config.yaml
win_length: 400
encoder_qk_norm: false
encoder_num_experts: 32
residual_init: "scaled_by_depth"
epochs: 109.1
final_lr_fraction: 0
weight_decay: 0.09
Rows from block 2 of the encoder of a small masked spectrogram model, named by matrix and row number. Rows with one number within an expert belong to one neuron, the router's apart. Each number is 128 + 24 x the weight over its row's rms, rounded and kept within 0 to 255. All counts start at 0. Numbers have three digits each. After the name is the row's rms in percent of the matrix's.
After each expert's rows are labels from the 100 clips, of 14848, where the router gives the expert most weight on average: "responds to" is what is common among them. Only what is clearly more common there than usual is listed. The data: melodies that start on their tonic, played by one synthesised instrument.
# router: router (encoder.blocks.2.mlp.router.weight, 32x128), inputs 86-127
# up: expert up (encoder.blocks.2.mlp.up, 32x64x128), inputs 86-127
# down: expert down (encoder.blocks.2.mlp.down, 32x128x64, transposed), outputs 86-127

# expert 20
router.20 088:171086117125128135120102094130133124131083118139122112110129120123161136086097081132148110088142160146141112147115102128141139
up.3 111:099076131097117137152081173139179096148129116149178141129151104186149143137114084138108106090118088117123171119127153117158119
down.3 113:101124121138143130078112151092124145146119121132101135104136181125147137132140123126099131106183126130147138144084125143081123
up.4 103:159073111130090118113125182106137104153165109160143135107121115121139090144104117135095138116113130105127160161156136133069111
down.4 115:125136121114087125164132159120091096143149152139111149110162125135107132138115117151117126127113159093080133098102114150163143
up.5 102:128134108053134165109135102093115157141156156152119146105181131146128109097144135124133123087126127164172121157157139117158128
down.5 100:108152142084157171128123095125132156138130140115127139148141154120112117119126165148113145140175118110127119150113129163144133
responds to: staccato

# expert 27
router.27 107:149149174118136136138131148196092147136165120130102155095171144115106133127097130147125124094113086151175107120143157129192144
up.3 095:102143120105120125118128134132155177130126123107144123163094140158164133141153092123126140113132109117066094075093112136092142
down.3 091:090140129167139107140150115141095120135110125084137115152098098135128097111143095114156173138096132148110117109128130096141119
up.4 093:148124146124121143131152122167072154111186115157094151076152123122105116116106145113122181113086143137183101124129151112138143
down.4 090:155118156166111122130137098132111160153152107140117113093122141128146130139093140103116121086141127115149115170121145182107168
up.5 092:173131135161129073133187133093067147141120117126087095138110143102146123155150147142135150152106150105134119125099122110130142
down.5 098:123109126095143116133101161158129117147135091150168196122164111135090064116146102144145121113097132155122080101137132088148157
responds to: vibraphone-like; sine tone

# expert 4
router.4 095:118170137162139104098179116121179117100124075101154147162160108161150126149112139110127121118143155136099124119118162166119103
up.3 082:129118116131093135145090139131117126128102144172111135097121145125177169103131090097178132099134112125152144083154093107103126
down.3 085:111123151114115172154107105113157127118126138116175080095155120148084143093149145140159120128155124118137163095107109102139125
up.4 105:132131107116105138134125133127111167110149111124149148160097091164165162138159142099118113094139109138091175160136128117128101
down.4 101:140111109159199131189116138123126124099095154139103139104149158143141164152138170144136121162126135123080140141155171139118100
up.5 137:134110096147126145146121118142141145101165136145146141126153152146143154138156178093115099123134128178102109152153118111181133
down.5 133:099123102131129174156113181115166088121119073151142126126164125140123149116183145145150140140132146131122168132136111121136131
responds to: pink noise; muffled (low-pass)

# expert 15
router.15 099:172133141156152153093132142162138133148163128101134122143152099117103117176136107137110125139174148115123160142136135144085145
up.3 098:161123106123138147101110121112084132101122107117095118111120148111101100098161159139099136122112112099138135161119112122106129
down.3 104:097152129147156132093153150133113134163152139113131127135127109144115108181171118111150181105139103122105074159106111174104128
up.4 098:167145134092053132115122125097125138101116087137127105178153112144128154110121157154114163118148137147119105131120110098112145
down.4 100:117097128102110099112130130101114120110122137116136109103126107145118121143132104122124176125123106121110134068159121132082086
up.5 085:173117142118088112174115126088114092087104135187130118176158148137149112109125133137133142121115094121133167106171127102109109
down.5 082:131123121135130109132119081085109155140159165153118121151153092110086096160121124115113087092116156132131158159167118083121105
responds to: the note F#; vibraphone-like; tonic: F#

# expert 28
router.28 102:155144120147133118101127172134138135153153117148113153144097082134140136135112132094124181127104178141148104091133119165168119
up.0 102:120146152114127105144131116164150178175147153118086156164149108116134164103130108141103111134113128121118097114134166130178121
down.0 092:122136111080145145122145151163092105110132122126161114135129152129122121136171134143120150147170139147110094129112151119130119
up.1 105:114130117115146143113143061086142145082115142122153151134168137137109134105184122132131059124169138148118148135134090134121135
down.1 114:131124121140127120173137164136089139158156140150141091136133129140124137139199139134160112146127100158117135113149124116068097
up.2 099:108122117136144120102149163105109130131148132136127109115109125151130135148139139111157109104132130160074154137131132124188118
down.2 087:132160163122086120116125117170140133113161105106085085133127095106118140143048122123127120124106162115120113163139134115115127
responds to: pace: fast; staccato

# expert 1
router.1 107:111107132175146083110143170128154119103143106105135085147086151101115134124099090131132137160127119090084146154099180119077164
up.0 120:141094125079114158111131128130110182115151093122116129101142154051107089161135159160065158096145122143138083154108147135132111
down.0 118:132160086074081197092110130097163142126128101117113097117117092100135110151109143109147112136150107182152134090151122140137133
up.1 079:131103120161136097160143099154125128148165135119083120117165147110104117056123112085088127130106133166109131132098127148136153
down.1 083:115114110099169173146123130125122142107122135114164150105133103188141104150127165122148158131133172160151097105109178170100094
up.2 116:137170156129135181125098111127131140108126155120158125135137084108135163106109098140120096133150115079130164072155115127110109
down.2 129:154148165143136156099148117154085170122142140148084143159126139098122133119106107101142143113111105092161176103154129103094130
responds to: bass guitar-like

# expert 30
router.30 119:102172096170133161162140102153173123076159143106116130177083121113111094106137166090096140119182110154104158145129150146156083
up.0 105:091142139165103137099149131168133147085122126119146146146121145149144132181085100103120129123077090122128140110127145125113121
down.0 098:107139093141134112151158147127122063197129149184108133088135137164162144127159122114121104153117144138095115132150124142162133
up.1 109:138074130107114121135144144110118120107095141101082071165110150088159069136105082157135159145142143117175150122138153119126119
down.1 097:123123134117132138145091147113126104123101157166144120102140101090148143104162107141076110140155178111132140133098155092144148
up.2 114:140102122086114130107151105119089114106107110109167072174107116137127125138144113139161098096159140140128141119131156136108131
down.2 113:088120125126118164126159119103111111107162155079149158094120139144139083133118116148119129145134178121119088121126177155120118
responds to: tonic: C#; tonic: F; clarinet-like; vibraphone-like

# expert 16
router.16 094:096145119152128118107126150175152139084135116134136115116122127135111126164164146137155154148129111117121113127123138154115089
up.3 090:139062117165110121128133143093116116121133110117142091132128178103125120147160140157115131100159141131128145166108127111102140
down.3 093:125092118097168133140101095098154125126096112123172130161121127115124158127133151133102114093168128120143108106120114092165176
up.4 104:131076103155114114122151154151103096068151112134101089136115135105156122159152113139128184127135121098118112142118135134134116
down.4 103:136162125125135156119101113164139124116094079161128098150121110103086130094101097075154159114127147118105151153117116170141140
up.5 098:134132102126135160148103115162110135116131162115131117128112070165148157119133116086154144122114076172128112092143136131161092
down.5 096:106109089141143126129154133164109103122164134134156118163136101128129126090140141091159104161073117127160119154130119153135151
responds to: plucked string-like; harpsichord-like

# expert 11
router.11 105:115095126098142155140179143139154166137135109097098140137089102095139105121137140154073155174130132133165092163114116145160160
up.3 097:160157082134135137132090177148107091143138157180141141082181124116123104127083138114143147079132124130117120110157092122084131
down.3 099:105108143125086138145124131139098146119138166151140111120143148176108137116157099128185116124140113103104111080139125123083094
up.4 094:148119125161139156109106133128146130118157142111162063137130163088103158129106152067143137157139112145122126113132153132108135
down.4 101:098135131133120137109150173141088148121131106120129094134167108177088110127150146125106139184125101149125098132151118126113148
up.5 100:134105130119127107146105150144152115100110119126134112139098121118152173109117138096131109138145117113154117113127088104117135
down.5 098:125091117169175127121108126170149105137104123145144139129104132161174132148150142136120144142140157101125095123126146116120089
responds to: the note A#; organ-like; tonic: A#

# expert 9
router.9 096:119127123146168137147137120128129101132121122112109139130158077128136104130123101120134151149105151135105158088143085123089124
up.3 097:137116100083110087142150110115155139164102124131097105154112130139155135115175125143144168112126140141117095170116164123163106
down.3 099:134107150134123093115143135145066138135147125112108128161093103134135135130158194129155146133111170149124105190120200124125132
up.4 095:135123154102121121133090115145141190137080105114092176120182143143143098123135144120152147112089171139152115111116167141132152
down.4 092:131116135080158152123124157152119192149137149130157146138137121164116102149136100166105098170110112096123117129142140142119110
up.5 112:117117123097122140126117148159121135102139128124136154113138157124146094164131138119143175115085131156123106153089113127088177
down.5 105:127105105092136131132093124102141163139143068126120127145162098178140149142176112174152114111138095134108128157121098134104163
responds to: white noise; thin (high-pass)

# expert 12
router.12 095:140114135121126118102104094129148157145112085083148145124145150129108164144163165125145132109116171151089118160093147120156112
up.0 089:124130113108092152104088137121153120142134127116107081145130166114148125127079171120128159164095103116113119107143153088140159
down.0 097:151070130159122114117121149089130104189127165128111122101123171142105145139128138117093118141129099127113081130135145139085090
up.1 093:165106137179108099176129156145126122152112146122134110160114127122129138103107127117143110138117133149158116108116119090118153
down.1 083:182120106114141143149118153116127063185093112106155126147114157139131136125158129133148129193118125177150070088132120096155107
up.2 097:138099104138163122151153146134138104121131131132126127094136132073117090160111132176125135186128139149168121159123120141148117
down.2 102:129108105117104164079142154162105141149125097126174146140098125144097112148139120128133192109189079115124130112154106168086096
responds to: square lead; tonic: D

# expert 0
router.0 088:140148150125124119153132123129117140106119145163167173136154128137128122144159145160123109141135096131135181064138070106133128
up.3 095:156141088139167135144167074134105133122143148125111171050128134118138127162103146109134111112105156151133115156150093136138136
down.3 104:108158096170140154110182146151128123125186172152100174111109136106163099165088188151145156138106065111109099143152106121117111
up.4 097:105168176137137137126098148140137127165121147148155117133151122143140135095135118149131118122125108141181129079142078117135104
down.4 100:127119184121111128115101144103185095183139148156143132135140146108117120087105136105140097138142135099120165109127097116155120
up.5 127:121182165135140134123114142131137112174117156140149133140130100124121156076136141141164091145121113125128167085155119127128067
down.5 121:150141166107122126116101120137191121155122137137157124154135113096133128108122127125132080134134161123124190065142115123140120
responds to: sine tone; quiet level

# expert 14
router.14 105:110123120103140126153144124114148147151115131080099085174113110111096169096158097142127109129153122141128152143178160125137120
up.3 107:175126146182123085157127138101140141132137133123101130091091103114129145124103156125152119149095169148161126123097129117107132
down.3 097:078071123090137115113116137130144116104138085060127138119119098126095095135114102183091135142103158117143130154121154159147136
up.4 094:124159114111116131119112133118105141147155161129142090141163110166120140097118138121187096113120152082165151113181102113085130
down.4 102:142084107114149109122115116119111115182095127164152166133141109097072113113152085103147154127123152137123137142117109128123099
up.5 113:096125125137125125065125150123144151102081112105141115124089134071126147128106130132107117172123110124120164121151142118137065
down.5 111:102137135132115138164141160123131123151095091143165137124131155181153129102155103080136099165141116124101110145099101180068111
responds to: the note E; tonic: E

# expert 18
router.18 102:081131121151148127118171131159130118110114134121150104120125106105143163122150087136132117150151146111084140093138094115099097
up.0 097:121095088129135105134162139117099095100173173112131164174128152167122121151144129135162078159131141135125152139125127124086140
down.0 097:163128115147161139101181141161119122164122128089072140133097155134139107178101144162180115121129125157115123152171145140109103
up.1 111:140161136174117126178110126110135113157139144119156105132144121105132113164065133133108115116131079155115156145105160131134146
down.1 112:125110111141150139158129156123135148121083122126134112120146154127119109182091131144132112161168116125110105161127185133116106
up.2 072:139129120124122115100126171119094174091119119145131153126137191148134098162140199097135124106112101105145128114168110107123153
down.2 086:130132119114140089147100163175164158153112142162138118138116140125111112151164153112139130118136142140148139118143137079143112
responds to: sine tone

# expert 19
router.19 121:119138138110145138108064062145146082115106126088112117134160152124101122170134121107145131155127122157123137133130177126113147
up.0 103:114122114152172120117096114123137110103064145125154135135141144160108133131119108114166101182101129183111119099157164129079132
down.0 103:081093137137121155127145105114143117125108114097098131095102170111156111154100123085102133104109154098151095123136148130121110
up.1 084:137109117111108095142139128140109127108116150168113119150148170110169117153157138131167127165107108136130130116145097072133113
down.1 070:114158061176141110150131085121124084126148111183148141106130129113122151133133134150053100083134079130163130147109120142128106
up.2 113:133110121095145140143105125137138106112120128121139147137159161185102151115123085115193108146096122165106130128178140109106145
down.2 102:107081143110144134123126132139146117147107123094130126106098148121139105185168115139122129110130128088105100140156121130130106
responds to: the note B; tonic: B; flute-like

# expert 3
router.3 097:108145106150132134144174134160140106181130101119119173151146095165147177166132094136099107101094111104087083148111127164081134
up.0 105:157107147115111149129118150135139124108151172142116105122157158144173143092133112104173115150137118129170140093150115106172130
down.0 083:184137131152167109119081109156069167131132105089149134129127139127121132080121108108106106154155159143109103148126107134115089
up.1 098:130177137147120112121119129137109122133131138149079080131129158134155133119119172129146158155115143113161123103173098075138121
down.1 089:117131128095117114123155180099148127156157104109139151121191120133092151127111167167151111154130120117120145123119120101100126
up.2 089:131075098104126091130161139119113118121138167159112139163144182133138119141145142118118138128117126123132133153160135078109137
down.2 101:151118105098150088139105123107078154132125119147164146159133115079103172099099125135112098165130151111144123137134121126163123
responds to: pace: slow